config.yaml
model: "self-supervised image encoder"
dataset: "cartoon faces"
train_examples: 101725
image_size: 48
crop_scale_min: 0.4
horizontal_flip: true
color_jitter: 0.6
method: "moco_v3"
arch: "swin"
norm: "layernorm"
norm_position: "pre"
activation: "relu"
mlp_ratio: 6
head_dim: 32
fused_qkv: false
bias: "none"
qk_norm: false
parallel_block: false
inner_norm: false
kv_group_size: 2
patch_size: [2, 2]
depths: [2, 2, 5, 2]
widths: [64, 128, 256, 512]
projector_hidden: 1024
projector_out: 128
projector_hidden_layers: 1
temperature: 0.2
target_momentum: 0.99
init: "trunc_normal_002"
residual_init: "scaled_by_depth"
optimizer: "adamw"
lr: 0.00085
beta1: 0.85
beta2: 0.95
eps: 1e-06
gradient_noise: 0.3
l1_shrink: 0.003
ema_decay: 0.999
steps: 7800
batch_size: 128
epochs: 9.8
lr_schedule: "constant"
warmup_steps: 780
weight_decay: 0.4
Rows from block 7 of a small self-supervised image encoder, named by matrix and row number. Rows with one number belong to one neuron. Each number is 128 + 24 x the weight over its row's rms, rounded and kept within 0 to 255. All counts start at 0. Numbers have three digits each. After the name is the row's rms in percent of the matrix's.
After each neuron's rows are labels from the 100 images, of 14976, where the neuron reaches its highest value: "patch colour" is the nearest of a few named colours to the mean colour under the peak. Only what is clearly more common there than usual is listed. The data: cartoon faces. In brackets: how many of the 100.
# fc1: MLP up (model.blocks.7.mlp.fc1.weight, 1536x256), inputs 128-255
# fc2: MLP down (model.blocks.7.mlp.fc2.weight, 256x1536, transposed), outputs 128-255

fc1.329 091:110135114097141104109161150110134140125121157139173146126111124157157100152112122106097087111142140138113128116125129122161103127078156130086113133132106120141148119193139153087127169111072124150113130118145129106131121084107121137152171137090131139144132125141158116098069116060134095117098108173134171098111135125160119128151117120117132151143131108109118151167135103160107113133104
fc2.329 100:141141109113125121125125146074134160162144114121138157156113103128076101161073153167111095143111147099117106134113196142134139102109134111111106155080176120142129119114126141122127122096095106147127101127155151104142144088123081140101139122152144132109107129108103143100137151116124128121141121091125129125171109114139128140127143130075160125113100143121089130124145126119156143103069
patch colour: orange (39)

fc1.153 110:108138129158150130107122164141136123132113112099134164153170122100153135133104126141101110135120135119124113119131112142111169100116156104103114125176161120111114130119148129108104119148134100116123134157140141109133136069128126144109093154100136093147136080118120134132163128128133133088172170162127148103124155127122178102153096055123133148127108088131131169100115113171105177155118
fc2.153 107:095108134133169147110134109111129152108100131085135118147110187112143134133115121138160134140159117180143111146122112090111151135114160122127125100131130103109145117139128168082126099178120084153134139127100140166151137148127118128095065141175092108139129133149132086118113124138153159090116127141147145132116139131163100099147157132129126149117107163142124175135118128102113137140128
patch colour: brown (80)

fc1.640 107:128091125063170163093122145114118109149097112122097148077114168133149135137116146142142101084143145138104108103114095117132128124100132166140122124113136110130136122059169134087079138145120128117107176160100155167121141106135178099149121117077140170144088112070087120131149119148103158085154099112118140136120125122122107115120177137129116151132167122144159175120134143143117157103143
fc2.640 103:123148139112109135100119170073122134124125114156094112152144149099121110123152115134099123148143130143128119129101140151131144132136135073112136124100130143157117111126176140115124116112138167139145120101128133123127158149170191157130101122139167148130117129129138106156146126155096148118132166132135149136110132146079147137126136175128167057153137121161068112160116136080130103147132
patch colour: yellow (75)

fc1.296 133:121139167127165155105131124168152179137107108127119158130168114104147131098119143119108118131114174122106092080132104140162120104102131161135055159100047143123136128143127138132132126115100152133134127135156123096098140142106109122136147097140131120157081083130147122139123133155089118138129102116140062141130122143132119121134120151096098123113128131132144119108120136138111148138117
fc2.296 132:114131138125117135117105120158180134117111103117082128133121166105102160124134161090129144135088157109136119129138140116113118180105108160117109138111082156130167112102128097103112117118146124154094120091162116135117143134100098119172142127132159098127106103139174136136116130158137126136101089141132045157104150136130120095127152149135123165124148177139112094118144132146112077151132
patch colour: pink (31)

fc1.230 122:136167103118083144118130094128137131122111095119153130110137123107128129177090119126143125166127133128117127111162140123150156121151114107119087132115138159079129150129147140136172086107140137088129095152115123143145106126126143135118143108133137128098120127124139146155175133127136116127126205180131115101178134104132160147118159127104105142077106124133137133132142125124161109120118
fc2.230 126:087197128119122141070109067083120151113129114129140110101166135075116143118132121124122115154126116145157133151110120121127131111134112116096105134161105137115100146133109162161143112098142134127156103114123161107151080099135155177157144103101134109135141129131156117110118120120153177114114180143159161125148121115120099128111146119151171123103102111156127139129103140133121129125173
patch colour: grey (86)

fc1.590 099:138147103113133138133132112117117138161117120138102058103146170176128128089099114128141189150148123173128140123132111122135112145112158136156113103117154159129170117156146119092135115121133119178130107140117123080213145112165174132129140131114127129139127123135164126058108131157131056075101127145146154092124107089155150124119127137096106145129111124134121124126155138142107113115121
fc2.590 098:133139131122142102111110129104145175161125146146141159132120094125072130095145136135129127108166110132076150157175115066105094133110092101169117148104129076154129127112108129103149096108165133155154109144130078108151131136129112181137078127145132126152116181123162117105096132136119144100129133146132133099115136097164130143120158188111129117140119138160128106144094087103140128176127
patch colour: yellow (79)

fc1.489 104:144155168139101122125141110131090109125143119159123154164131111128092127132115133139136127111132094117107100137136117119128143125087176145087135122163130130132138149165140179164150177083124108115129133180135108145107133089172099156145126120127154156136129074165084146118125175130127125073102117134114156112124139103121116163115135160118157141100135102118117138139116171100098141104121
fc2.489 108:131095114111134109130165117115092142156171116193133138111139107135109130114122071099094155092137125120132118138097101116088109169152125141149110111154137130118115136117160155148130129125124132178131144081115156160143137104077082127105129127119158132138074129158154108150150153150098066134154140100133125137148141140149131119131136147127105078083144137149080149123108142134142166116107
patch colour: grey (88)

fc1.345 101:130179114123122143127156110107130141167136163086162150128122136151108126167122090137128104128184165125120122151111117203151131124123164119127140110140133126131178164159087181114121112148208150105101167110158136124174101112132133146125146145150106143128146167162123078101106130132115140143132162101125163123144137116094108149127132089109113155121073127143122126130126130131133122119138
fc2.345 108:125137121153081129128129137118156133110161136112104134115095146128112104186184115122113140130081134114094128118156104121129161105133098184146108104141122147075167117143137179126181127136156123102147120135148103136192155174117088106149091137161121103106107121174138081109149152106123135144137144128121147086088120165157141116174072148127126110134121195127126131152124085132115179141125
patch colour: cyan (48)

fc1.152 103:123125101107137115128162122143119109159118122094119144135133132146124079130144108193113174180157107158088139130119126144146183105115118116110123114128194114134147148154147142118107138129132145126131135074137109085167116162133149099145141173140164138121142143128131074118112147104122135133164132098173155121133112118150162134151149150110141169134149123128114152137110092133135184128154
fc2.152 099:121117131118119085137102156144147132146140130076108121129151145118087076111112162138142161130104141144133128097107104131132097135105150147113144116083117105183134086112099127139147157120145146124139166116122133116129098111194119120148131098141133110159115132153093171109160152127135145098139096115135106117110138131128118111146095108137105142166134157137144127125118106124075139105114
patch colour: cyan (25)

fc1.200 089:140118096096117146139139120093113116188133098138110119096130110129133184146118144181128175195168133079125136133125147148151156118151137133113113126165132117148081135164122134121130080124093147133079122133137129086110106097104090148159119112136149105107125102153131110102173125136128130131098162091072147133104103178149112135112157139132167117147121152158107101162137147140134145126117
fc2.200 098:166107120120103134123127142092145115131115172141149137136123169134099128104136128121122130153136184188103092104150137144173124128123103161104146115129126113163113123149133144137104146147126112155076111121122140169120141147136105117127143155132156076123142120125112136109120104172139138128131129163112113166152085147122140142129103181136165169147145115113120140146098133137152115130135
patch colour: blue (32)

fc1.107 097:144166127117139173175081149097124118136108125177139154123148156149153127152103071147126108111130129132143148100136121183156157136109115165110138105115149139120203126091153097112154129077125132160092127131138144111129143132173109128122124149154188141094126165122127131179129101119127147101102146170141098105104157136136110158112127069124136112123147099081120131161144120129103175138131
fc2.107 099:090117108077144086143145128137143141128149074114098118172114184138133126125130103131120123112124118095121105137123089137127130141135143143103151105120160114136121137115107165170134137110099115101113110134118134122146110136130084125148106100162133130131174146139124138146134120138180139108143100103097105091092120100129151152100145115092116123161145121158144110140130176143099135134104
patch colour: black (45)

fc1.284 101:166134136131112143096119118162152085108124104114141117090148142119124161078077124126140114161171126127100106076135064158161107138167127131136103115130109168118078126168111119112111115178137084154116158160157109105148120132151176123188129111148133127091115133151153163123128140106121100149107146122124125118139131120109127089121161086152145122132134103130098136120140144170123120149142
fc2.284 106:143095113164136183140184093118120116144134098143109108126101116138133115157147126128140137117132145099136128164105129093173164127146150157136116138106129121106197109147114113068136148127135202144105212132160135124089112148119131088137139144133154142129147123099146120130121120126129119119138069121112100090134144135116129121157082111163122102123124129166115110147083150156096154139114
patch colour: blue (34)

fc1.427 107:176138124130141084140114153153147151127157116130155129134132150110132135148160106064120095144143129134135105144095118097143157117099132111095126102113166105137092123113157112137160113113121134131134133099164116144122132108126127145078120114089200150088104126130136185124142118074142126130104121130140136105133065148148119133165146124074156154114103117147160132157093146119127131106124
fc2.427 104:141143135158106118143134113116101123184117133140124129169138140119143159128177108147160126135152144147163112123114119154157138099082145108166146119153107129148113147100171137117109118173166150133097115102129123141169157119101154184125108136134146172082101102147120132113110138103150143158120161126141159125138137163090113138122120111125120102147131112135172142128115112093135105123150
patch colour: pink (29)

fc1.306 099:112098149132133119127134100122130125110090163113115152103127114121115140115152117137120102121135170159154141138131109126164138095133135130174118086135095125110136121084185139123129146141109124153132158114139142135102150178118135150142182099093095126144115139157102133134168104180117139099089101102135114135152122137134135129123117137092172141136122113102122099161170145139108172178118
fc2.306 097:117120136078160153127140132124150113166110132103102149107125126110103120173118151140159101152124136158136077106121176152119125131120121119138169124109115160133112151102115122139100118057082118123102102141124118131128163112089102105123155143116096100131135123110206111131108161127127142123115149129163119117140136102138129134125146100116129086141098126143119125186149124120122110166123
patch colour: white (71)

fc1.492 104:132139109115122137134138133099099148146143118117134125090131107139125157129124151132112096090115156083145119109075116136111159127143146119137144112143108104072179171179113128094163156127096138148099126153111099123135151103097097130101126128072116150132128183146154110150123137115146154114122140144140106106181101087119119127151133128127121116169098112174154128155128091144153156138131
fc2.492 102:095084159104144129126130125103161128092126118097113143136098105101110144166122131127114134125120179117121137133171157149133116128091138114101114160104150106113137099125129132192128131115124125128101115130179117143130136102148131128134131086110123121141144117118122131126170160089153095124090115123132157153132101134076121120142102161100160147117131158111151094182145125121089173133123
patch colour: cyan (41); green (29)

fc1.529 094:154126137146118170128151114134123106141101108120112173123089134152162123087104136140083132117127132144148166111102105125122126108138097126141077109145148133117142123117153088089118125082112153151087089126199143135135136132140137071128131112109138158125153130124133121118108097115152132126104147170181158113108114162152099156124131117145138106128120106123139139080114149163113107090138
fc2.529 099:088156074086104126119147110149154113138105145171137122145133123125168121133110108130120119105168069131109103129144131088095104157107161122135139108161074139137182122112137128095126118141162139130102153118066134095143116111120093184119144138135177136101099124114127159096144152103130112120141139135175139123163126159148114114116129139102167176087103150117121111103081135169118109149143
patch colour: yellow (81)

fc1.326 104:138151089145120125134148154129137120133123109119122139094150124119137117148135074121105115149149145171127177132109126133137095126136133109123097110116135110107123105209095125112141142157061107135166167131142086144103108121135130148114084109155130125157096112133123139132140128125103112141096132116161184123127140153169130129127137128121089081135167092129110139148131124141171148158143
fc2.326 102:156145177119098131164143181115082107154122138102167126107135139129134089123110140109091137095124132123122151138120127155143119149120075121125115125113120152113110129094111092165129130139124128148156157131113105114134102126078132091140141133113144180100141132113132141138161096102117087118084113132117118092107132113116133128143161095166154132135147077097124150090160121101138155092157
patch colour: purple (29)

fc1.679 094:156143087122154125148124100120134170115115079132146156124113089064163129152162133146123144155177143127126102141130140132146136112095162141159093148096142140130117127145162114129160124128098166143118141130134107129179103133125129152104140131165133113156162151138118054169170121127127153134110136091133087138124159140122121160133123098116134141086115106172136134120114119128146107151069
fc2.679 105:132147169147118152131155137125148136125099131153096144116138108106165134175151165111115133148140155094127145135137130111126125110090135124113123179160153133083129129098134107140158092110127094106104113127122129167141129147134164123115103128180113141101126123119128083088104076111139110173117110085081120145101123125124128122133153139145115165135095138158139115126114081104101126141150
patch colour: black (36)

fc1.721 092:151115112083044144139091176116136127088122098111108142142141097112132113111120135129123142097162137157145140162098122133129147120116217128125120128083130138131132190127103130139149129136126156106084164158142172147110133148113144139162134129147119137133163131141135128132142141095134128111121119143119150119103145172144105115139107147108141159042154115123133151108145067146124124116116
fc2.721 095:141177139125142154101116104112078138170118092146141120145134073129128144124116102131132126177130122122155116133132129161170159154120117109100125127147110129139152105081138104117123101098145136167120088163115150167087085118098122169124130137140109099159087127124109130084152089151172157108155111133154079064067162126122093124117091125128117135151116150137208131120175126109181117140143
patch colour: white (46); pink (44)

fc1.1 101:157153104096140145122140132077111138182102109108122123126130088112160110137095128096099117133149098115102114079132113128106150136169136113149140133140095138115132137130121092132170121154119126154181163142203127117166138137155128123106094114124125167117157078146078174099131108134134098139133157180143186120085102139152114131131139103120135135136110136187151123153107128146090115099117
fc2.1 099:161143131152115150141182124103089106133159141142124144145109134166150106185156103155170100113143085139132125113133125091118149139113133158115109127196170138169142141097108126134119084109141106140109116094165110101165135145142135108124109126138137144103123095127107095139127115122089086174124135124178106108115110126114094119170175134177153089157145105081116131069138144112171130146106
patch colour: orange (59)

fc1.404 095:127130095103134116091153114103092111096113113150135113124099128115146142104160107144135150137121165142134146150145086135169110139094160111174094149130095118124142132136120154126132168115124128153130162118134118145121141112178111086118125153169102155161105131131095142123121116125153111110150131118131113143119105164140156080156125120108140111104147080143117113135102132134129125140125
fc2.404 095:139095141173155158111146109200172125166094127167149121096095104137121152127131145105075104124109129129133108129129113136138118127117139161097078121111123127129142102174088115103108141115067114122134119132115131140175108100146158107145101107089104151087167133124105090145133104161115119082125088139092135131131121115135126105134149132103089139140113154107091134121120160113126108128145
patch colour: brown (45)

fc1.628 100:168135118142125070098131169130152136088150136098155161116140091142135142137124135124122127112117143141155125114136125170122157151139099129101123110135141129163138112158107146143149151123151118108147128116180121139114146140080155138090099117126137136135141130153163146125154151130152092158110123140105151157111141136050110121113120179114163120096115095124095146115085163097148134075130
fc2.628 101:159137156194153101112132136120159156105113120138131118094162145151122138144140162097167123138152096153083124096132127106146101079135113130124153106140140122096124127126118072143125104163146068160159105128144088142136152138123104148168099156121128150078142085114129136167146112137128124102132172070117118126123138091121107125100120092098112126147128148109138153139148134165149143178138
patch colour: red (59)

fc1.311 103:159097122142106113115146115157155102122111094098148166104137121122140150125135120131133080144147120124117121089141118145162097156167125158121066141112102169136120132117152122138144090113120128098133099123162131123185179126111129152120168099125147114140113102138139121112145136101140163141125110130130157102082082143139097116108142136120138129110116102122120104150157139153123110134162
fc2.311 091:118118189131154116135105167153094126135142128142119150146177137118119116129143124142130171069130149126125121156091190129092118087113123115174109156129094136136157161126034136141158136128123143089121147100130147170083065143122096110104131136136143150116145113159087115129111119156135103130127109132146121115139123131124130123133070123148118147139153145095075119152152168148069149136139
patch colour: brown (45)

fc1.746 095:118114134128106115141118159116119106148127121140108136132132113128121108136164073133134150148119115108084134134137114135140124104114132161145130172164126160119146141114120151124146145111087112128134135127159160129122124172076128173178133141118176129151119093133113146115118112101127117144147116116160135155082134107141122154141138101108174109107142058083106096151131149138150140137139
fc2.746 096:163135108154120134145118139155142114119127129150142092120162117141120135137100144130146179163122161157155133084163125151105127115113145154072162090152161158106146175146134076124130155092137158148165114131124105146190142118154086103170135150114104133111118161132138110113181087157112100145111099130118135122107152143143144117156078075130124111113119120115130118163130139073113128122112
patch colour: black (39)

fc1.178 100:179147106104131143108125126139101101108143161112097150136121121106140151136201121085163113087161129143113121098155093161123144138103160091145156123126151167149106138127125138111126147168106117132075073129117099143096125113076135139123130101124112128101149108129133131147113073130074095105172162109162137164161147126079157151138184152097136112124139103171108162143129137113207136155132
fc2.178 095:140110104131137136141130155089155112110128136147146120137125124152130167140102183128128109118126091140106103109168066158140131139142138129125148138159129136094099135172118117069146151097120154168120121150088118145170186130101122135124125147106127104127105131148104160118086113078082132117117160133142130159090090116120137119090101156147146114126135163135089128113092118154139103151166
patch colour: purple (48); blue (26)

fc1.642 092:179131090140139137081119142099104130159106126122093150150141143129128137166148091110148142158132135143122159149109092118172141159161156112105097120123139145129145124125124122103112144149128133137133114111133151107137130155134133107137119121119123119142053121150115191096126101133080116172140132155095147079152110081144129140123071111131118118131157088134130086164076133109111127125153
fc2.642 095:155180128168146152144144160137140114103137109102176139132111118165117115154171120095130132136126149106099116170135133087133124120140097177098099154148118116119120133128121111124130105148143152122178133114123117125119136134099138154136121159142137100052153165164115124130164111115136105130133118119148098128086129108118114129116109140162103130163158121129132153130109101156173128127134
patch colour: purple (27)

fc1.134 097:101114147168138136087106151124128140151094124076164107129185125101090134140123074194128178131146147162123135123149095127108144154162154119132121113119143118143159171118126125132147161101066136115145132133124153095163156138143105116123162139103142153098178164154140098118099129122131127145113124089127149119144096109144136108150120129146111106168124122115144066115119056137106134127131
fc2.134 097:122126150127146096113138163132116144150159151104127162131108119086126131096148114093092110102069157145139128119114093111133105141098142135125160115139131116124106133122112085101124124131129126087104124089146135139181167114072174107116128175117159145109147162143122091179119157105123132138123147074064144136115090095119164161109130122122140102147122117129107090101125131142107131142141
patch colour: white (36)

fc1.321 094:119128142124156155137134145115125120165112159127128153126143104163092115136130161151129148127142083131155149128062128100130126141145139095154083127133140140117128119108106103116115119120113103099116082092162121141205177112122155139095127156120123147122129130125116131125154123126102126083102122131115152096138132122113158125068122157179115202152134124185161156145108126151092124116123
fc2.321 096:100132174118123093180207137111133168102150127105143161168118065188115136179093106120112120101143108127099093135181143100131132089140124096144151104108130104134120130110173208113121123171138152120095116129164127136158099088124084118153119124124085135157116125119152122132094115108132110124118118142113144152109113128109127164142113127096172109129123143142148170130120114138111150096084
patch colour: orange (53); yellow (28)

fc1.585 094:100100120180106135093154108110125152154120117167116073130125141138110091137160090137147107117094077136129105083144125119103153170086147140113130157133116140119087124124088192143175116091107117147127105156114149145130141141131140156141148108143122104170141182157164152121162099113119123129121120114108140143104134112099089130154124077147143138104160155143173134131152102178074174111139
fc2.585 092:112168154120119156106158115132141100132118159150133161138130127075156171084121111182114107092118128140153078122090124110104121164117144153157117137077181152099090090133134137164151173159107185160163072132117145125112123164099142149125129118118130129113117120109157126106111128105150150128123142097112133133145143102134152126094125111125123126132163127126132120134143163143101127077097
patch colour: cyan (25)

fc1.32 104:133105134128137104100170114104121117120158142161124129140083098114122142166102126141132102139136133109120111090128115168128152160119137091180148111174127138148107140110151165111103071120106109188087083152148139109158153110130139177113121117131129174117140141128134144161144099153083139143140140122120172137171141096117160116104153169123167126121144130158134140103082185158169160178126
fc2.32 098:134134124096131101126137142096114148127137129084111118106098124119141140159115104164120165137104088150172139124147136130109109163131092130097115102104176124107088150128074083109106121093105112134140137128182109126151125135149143138122111149110136070142131146089130119065146161149093139113114143142129159118135119114156100087119101176099155121131117123147130103141108168144144151084103
patch colour: green (29)

fc1.541 100:180084153091182113122148146116136161172118145150087129096167098162106126099130100135102151103155149169151127147079126147133148119125137133101098143131179124123120141110154084096112137060142108154127120126142125140120167116093157131125126133101147157140143121114147145126109136118138134104106089071105139124131117074098156121158143127125124118119123129154151169144141161117134155136161
fc2.541 095:114124138105155119129182101117136117148113141091170143137111125127140166142073125112125118163132098101113131170145148089104084133127128118157120063120120104097107108139114172133128126124122130104114116172132124139132139129115150164132133160136165149074138143149114128159158095121140164107134141153144136144108094113135083118084123069146158138178095137160138143156143109123130108105118
patch colour: yellow (72)

fc1.493 098:116143160135163109125128129098142107143070134156124129136125124169153126116105098117094107102140157090125152106122177175111135096134124172122142149138108122082113172150171113136097144070115135109189182117136175141134159130117155181113126090143145073128123126145108130166111067083128097136135146124158108120116107115134135198106141084138100141115132103108153143091120192128116129142094
fc2.493 106:113125208121154162105136139132081156132124137131117112101138130111108094136149128119144144108114156154142116137156177139127122128114123111113088133102064107139154114152066114104143132174129120116110145126097134152144092164183085148129130126110143172120128110099111112126153109110147128120121115099116125142119174091141130157137099142122126155117121096105142178125125161146148145150156
patch colour: green (48)

fc1.599 106:077104129078138154171073140160139144069122096126092111143130092107144152127143134150135126090137129113165147128116102132146129178160140087133116173113151139149157167143122126091108113104113091090157125122128086124119111165124126118167129126119103165156123120163161139119144107142154108121133109109142154140119147137128133123136149131098149120077127132128139115157094139107128141123123
fc2.599 106:097097107140082106106131123133117139137106160135120131175196117103114121162094154144110125137104105095120123131154116155146127130135164142131111104127172154137082143134135123146148134105113093123089151116085163143110054118160133126125169138137131141168171090145136127108147123102130136131114155100111104099176126105136169112142125139152118117120123098140132144122118143145130081168106
patch colour: red (48)

fc1.693 097:164114094154123108186123094124154122164125136069148120129150119129136091132118119130155136109066140169142087083206128094144150108121138101137120110118148125121141122172123165120157122071094201143106141169139118114119104160132126141107126140133129126134128103115124098120116134118130127119121119117126132125152105154127108108130123132173140147082161110119129127126140067118128156115132
fc2.693 095:134134136150121125117164105136107138159146129127125134114138166166180137169159178138157149100116086120182133145086150118167112157075150085109135161105112104144160133141130101122131132079169096156102094137084068107125155122139112143119125076132086104125149152127095137133193155096129142168117121109126167127152125092093152111149137133092157128101159113128155136184165109119100127131107
patch colour: green (29)

fc1.111 096:140100110165136131111138136127135135118106133149161131163142146142153084128118101133102095155157156131082123114125075137078140129125108108151112129154085128146114113131130140119156126132127182094059119150137135146115111103130100138122140114108121126119155070130104161128106111141137134081116107115137124100148099124149156116138110140077153129126172118137137158134084131175109154112099
fc2.111 092:130105120121133077172166092105118150117114141141140110147099103129107106130149157167147122103134135092165133086129100132107152127199107157126139146133163126120139081132103105151133136125107103131098134147144139129142111172069148096152104129099135116094139143142115124116157144095136089162138155128074115163109196119090107155122128103132139171148129068096128149132136115135124094123101
patch colour: white (45); pink (32)

fc1.150 101:130131104130136139146148143122058066171126088116143142097127144148142136161107100153117129114142137167150170105129128120092123108127143132133128142170161133104120111179137123095124128154124125082137166105105076089135170122124143133105099149137149124095148101107122123116109146134149141150148129126135137132105040117138178122144131115178116161158101120096117160126129147125095147128115
fc2.150 094:139072142114101126126109111158117140096114103133119103131109136127093129125115157130130120096070160127138115142124112117107113160145115117083124115148088143123107126131135103111132128097165093136140161106093138141071127112110139132156168113137138119134113174146141138108094119135132106169101108123118122086101139138197145125134127126118155108145140141138138097120143090109131125150152
patch colour: red (27); orange (26)

fc1.315 109:122128103138108098106132170181124113121148130129152131116117141136141162137166145106128110104112119131161102099105126102133168127144131156109134090116186141133138118127120141135192131132120117142123157126128082117154112106127098149134124167176124082117128163116126162098153133130169062130150129128142116123110140137115126156098130117118161133028127107122144162151105097127145121124102
fc2.315 103:121169126095130123115148123156141141105150129123118124137167113109121144122187144112158105115136136144154148163139176132157115130107116103145119121164137143152131131129150128177144119141153114114159149138139081131149128106097155136120135138109176117115118127099109097118124124098171193131170134139123178126164140128151114143146144121167148088119117155142127143178113069137115146100131
patch colour: grey (76)

fc1.266 095:133156148147082069104061136128100115134120106147107132090138104130137115140110094104126111092156131138124112104184133112156128133092146087122105123115129178107096138112103108089148121147087092136083117133128144127143138180143113129106137123105113114129070111152156159089144162112121130146113095131114115122097128142055129109105147097165100126118095104112159091094096107143145146157103
fc2.266 096:124123150114130172110109130104159128088160153116081108165084125152058136097101137075128146144117167161120126154126127129142117153128107159137099145136117111153115119132102129083112159096089135146149130135142141170136125098144085133133144138105097106144142137136105058110095143156123114130130127142126122108108105132154109122135096102115128155121128090132107143130144147112113125133110
patch colour: black (46)

fc1.403 088:097155111110122126116113124123139151124102084113111091147156107124080161104125116134105092118153123148150119108146149124126127122164150102168079129149117123097087139116127144111136141099108104150155116125119095091128173168151120138143130125128131086109137104136142145119129120137129117168114138166120143123114087115119103121142144106146104130121164094148148094119114111115097115118154
fc2.403 095:151092132126133113169121142194104120153115109133131178090116147141135105177148141136129146132138110143119177118144141146075147126146130131110135139134130164110120151139149131126103112109145113135124145134100141126122116116155094161142094140115103117112057133121153120160145120086173136159127108105192073132166116163181128153121144115164122131075130144093157171117124134110142149125112
patch colour: orange (57)

fc1.208 106:100140141131127108117116096132105113118169154150122104166123142138153095132162123122140160155107128128126123123166102151111146109127121103076108121131146145090094139113103167152188065120136122084133141160139158132098082127145133099143136089130162119154090155149126116169114081093099157121126114119117126089156157125144130123135102128138160090163127118088155096126107126149119127108176
fc2.208 107:119135132139210132154115170082122133140125131139168148111172099163110169134113118145054080164153113115129182131082129124142179135142157136143162111115136113159149143129144115093118104131098158129154128108111096093119119118154150121142108131102125134113146101101139119102134118123116125126169128135112136129088119110169107149125124124124127159141140100188085125157115152143174167117103
patch colour: black (30)

fc1.108 103:165140154118112177086150102137138107119156110164111135110128111099120151117136115147142141092182124109104119158168144121135144148142150150142095146138166143119149085141113102116141108147152144127095127150166155112148169124129130123116118147123129119132104176141131175154120141124148136106116141176130147130121101103119122134096113124123089106138129107125147070124113109136168122100125
fc2.108 095:059218164074139088172158154132145150132110144123167134148140120124137115133113131138130104152117104155175149100111130135180105103116137123140128136100119118142094169131126130138138121157151144149077072114096137149119151152119136135135149106147156104157116096106098157122115079156124193102124094127135132126129136158064104111150103105136165121139133161125131126138144156098118145124125
patch colour: orange (42)

fc1.676 102:144130131089121095136137124136149111126136115117163136128124161160062150151154112140147100153153123106126119089144082122122125099142150093144095147144157164124125149108166109112103129095147148183124102127149069120132134141061141147151140163114139130151155074119104129125123144081115129133142110122133174119125142113102161111123144147163146117115149098140153099134154141114136140120098
fc2.676 097:141109142154127129131139123098085127098106115134161137148102086118137145147105122147138123056108131139111132105120113073075106134147120129101180131128118157083137135139151057140092101134149108122148087117125138132146132160142163112126121151117166135151150136146148139173151100121135117119138137126136140152149111119115080118111136133099086175125114134098103151138157168144153155103138
patch colour: red (48)

fc1.360 099:166133133159135122128146155154131142136148125118073171101098080150150143168127145132153104101135114165188157113138145138135116110123112108124082170136141142125123152163131153110150091090114127149109134130130101137120135116127144145142164147113123158146166114147113126083088112159147107154113121140105144130116072115092130116121147109105115150144093117164118095125163166159120107142121
fc2.360 104:138120110072167128144137127124112100116133099121108132170114162095131134140158143173094145157138136149118145160123116113139115142084156110129127124118119167123153119155100109131064126125107094100150165137106138156135128087134137158132111115099128148176147102118128130137113179110191108166122121164157113167072114128151147130131116108149144126140136134114105144109182120115126092138060
patch colour: orange (26)

fc1.753 098:137109124112115208121150139093123103147132147106143133133137052133136092090103142119120146125138125151115111138123143105072190141157152107134106109169124153146102143180131142131125127125121126103096146098145129158141151150103124108161137158119122141089132094151118124134143168096062168117129118148132155151185103101140137086127137130118142133090099149148117138145134119133122125097129
fc2.753 091:149070112087093091141104132130093136126154130124136126119109121154131129107167148162095141137146122154080131146126164148151151131074130098139150119116117147123093133130134150083081148176138115120094124106114103115124116168132122129138131118147121148113100146174105117109173118142087122131116128154123121116127146146146125124171155104142130132140117127111111135109114105146136112169131
patch colour: yellow (33)

fc1.169 097:111074113097145193169098127128098176161122126152118125127134178125147145115127148153139113118118121089123144115064118125132172138131146128198154121128116153147116169136164141112123116130088128148139112129131173114155132126119159150167182149117121114133132097133121125140171137131125131097134121137120169137120103137154089108133120097116134101142090123136131154133160134125185137138161
fc2.169 106:142085170158109119136074102152166099096142120088120123110120144148116124183100122109167099133149132135098146105090144156136149113129118124135116112119130131146139115114095092107113140155129131126156168083142118124144114125146134137117136107118116112158144145122111139129106135137101145132114109139148129162090135121117140161174146086125111181155060105120139078088107108171128149154074
patch colour: yellow (58)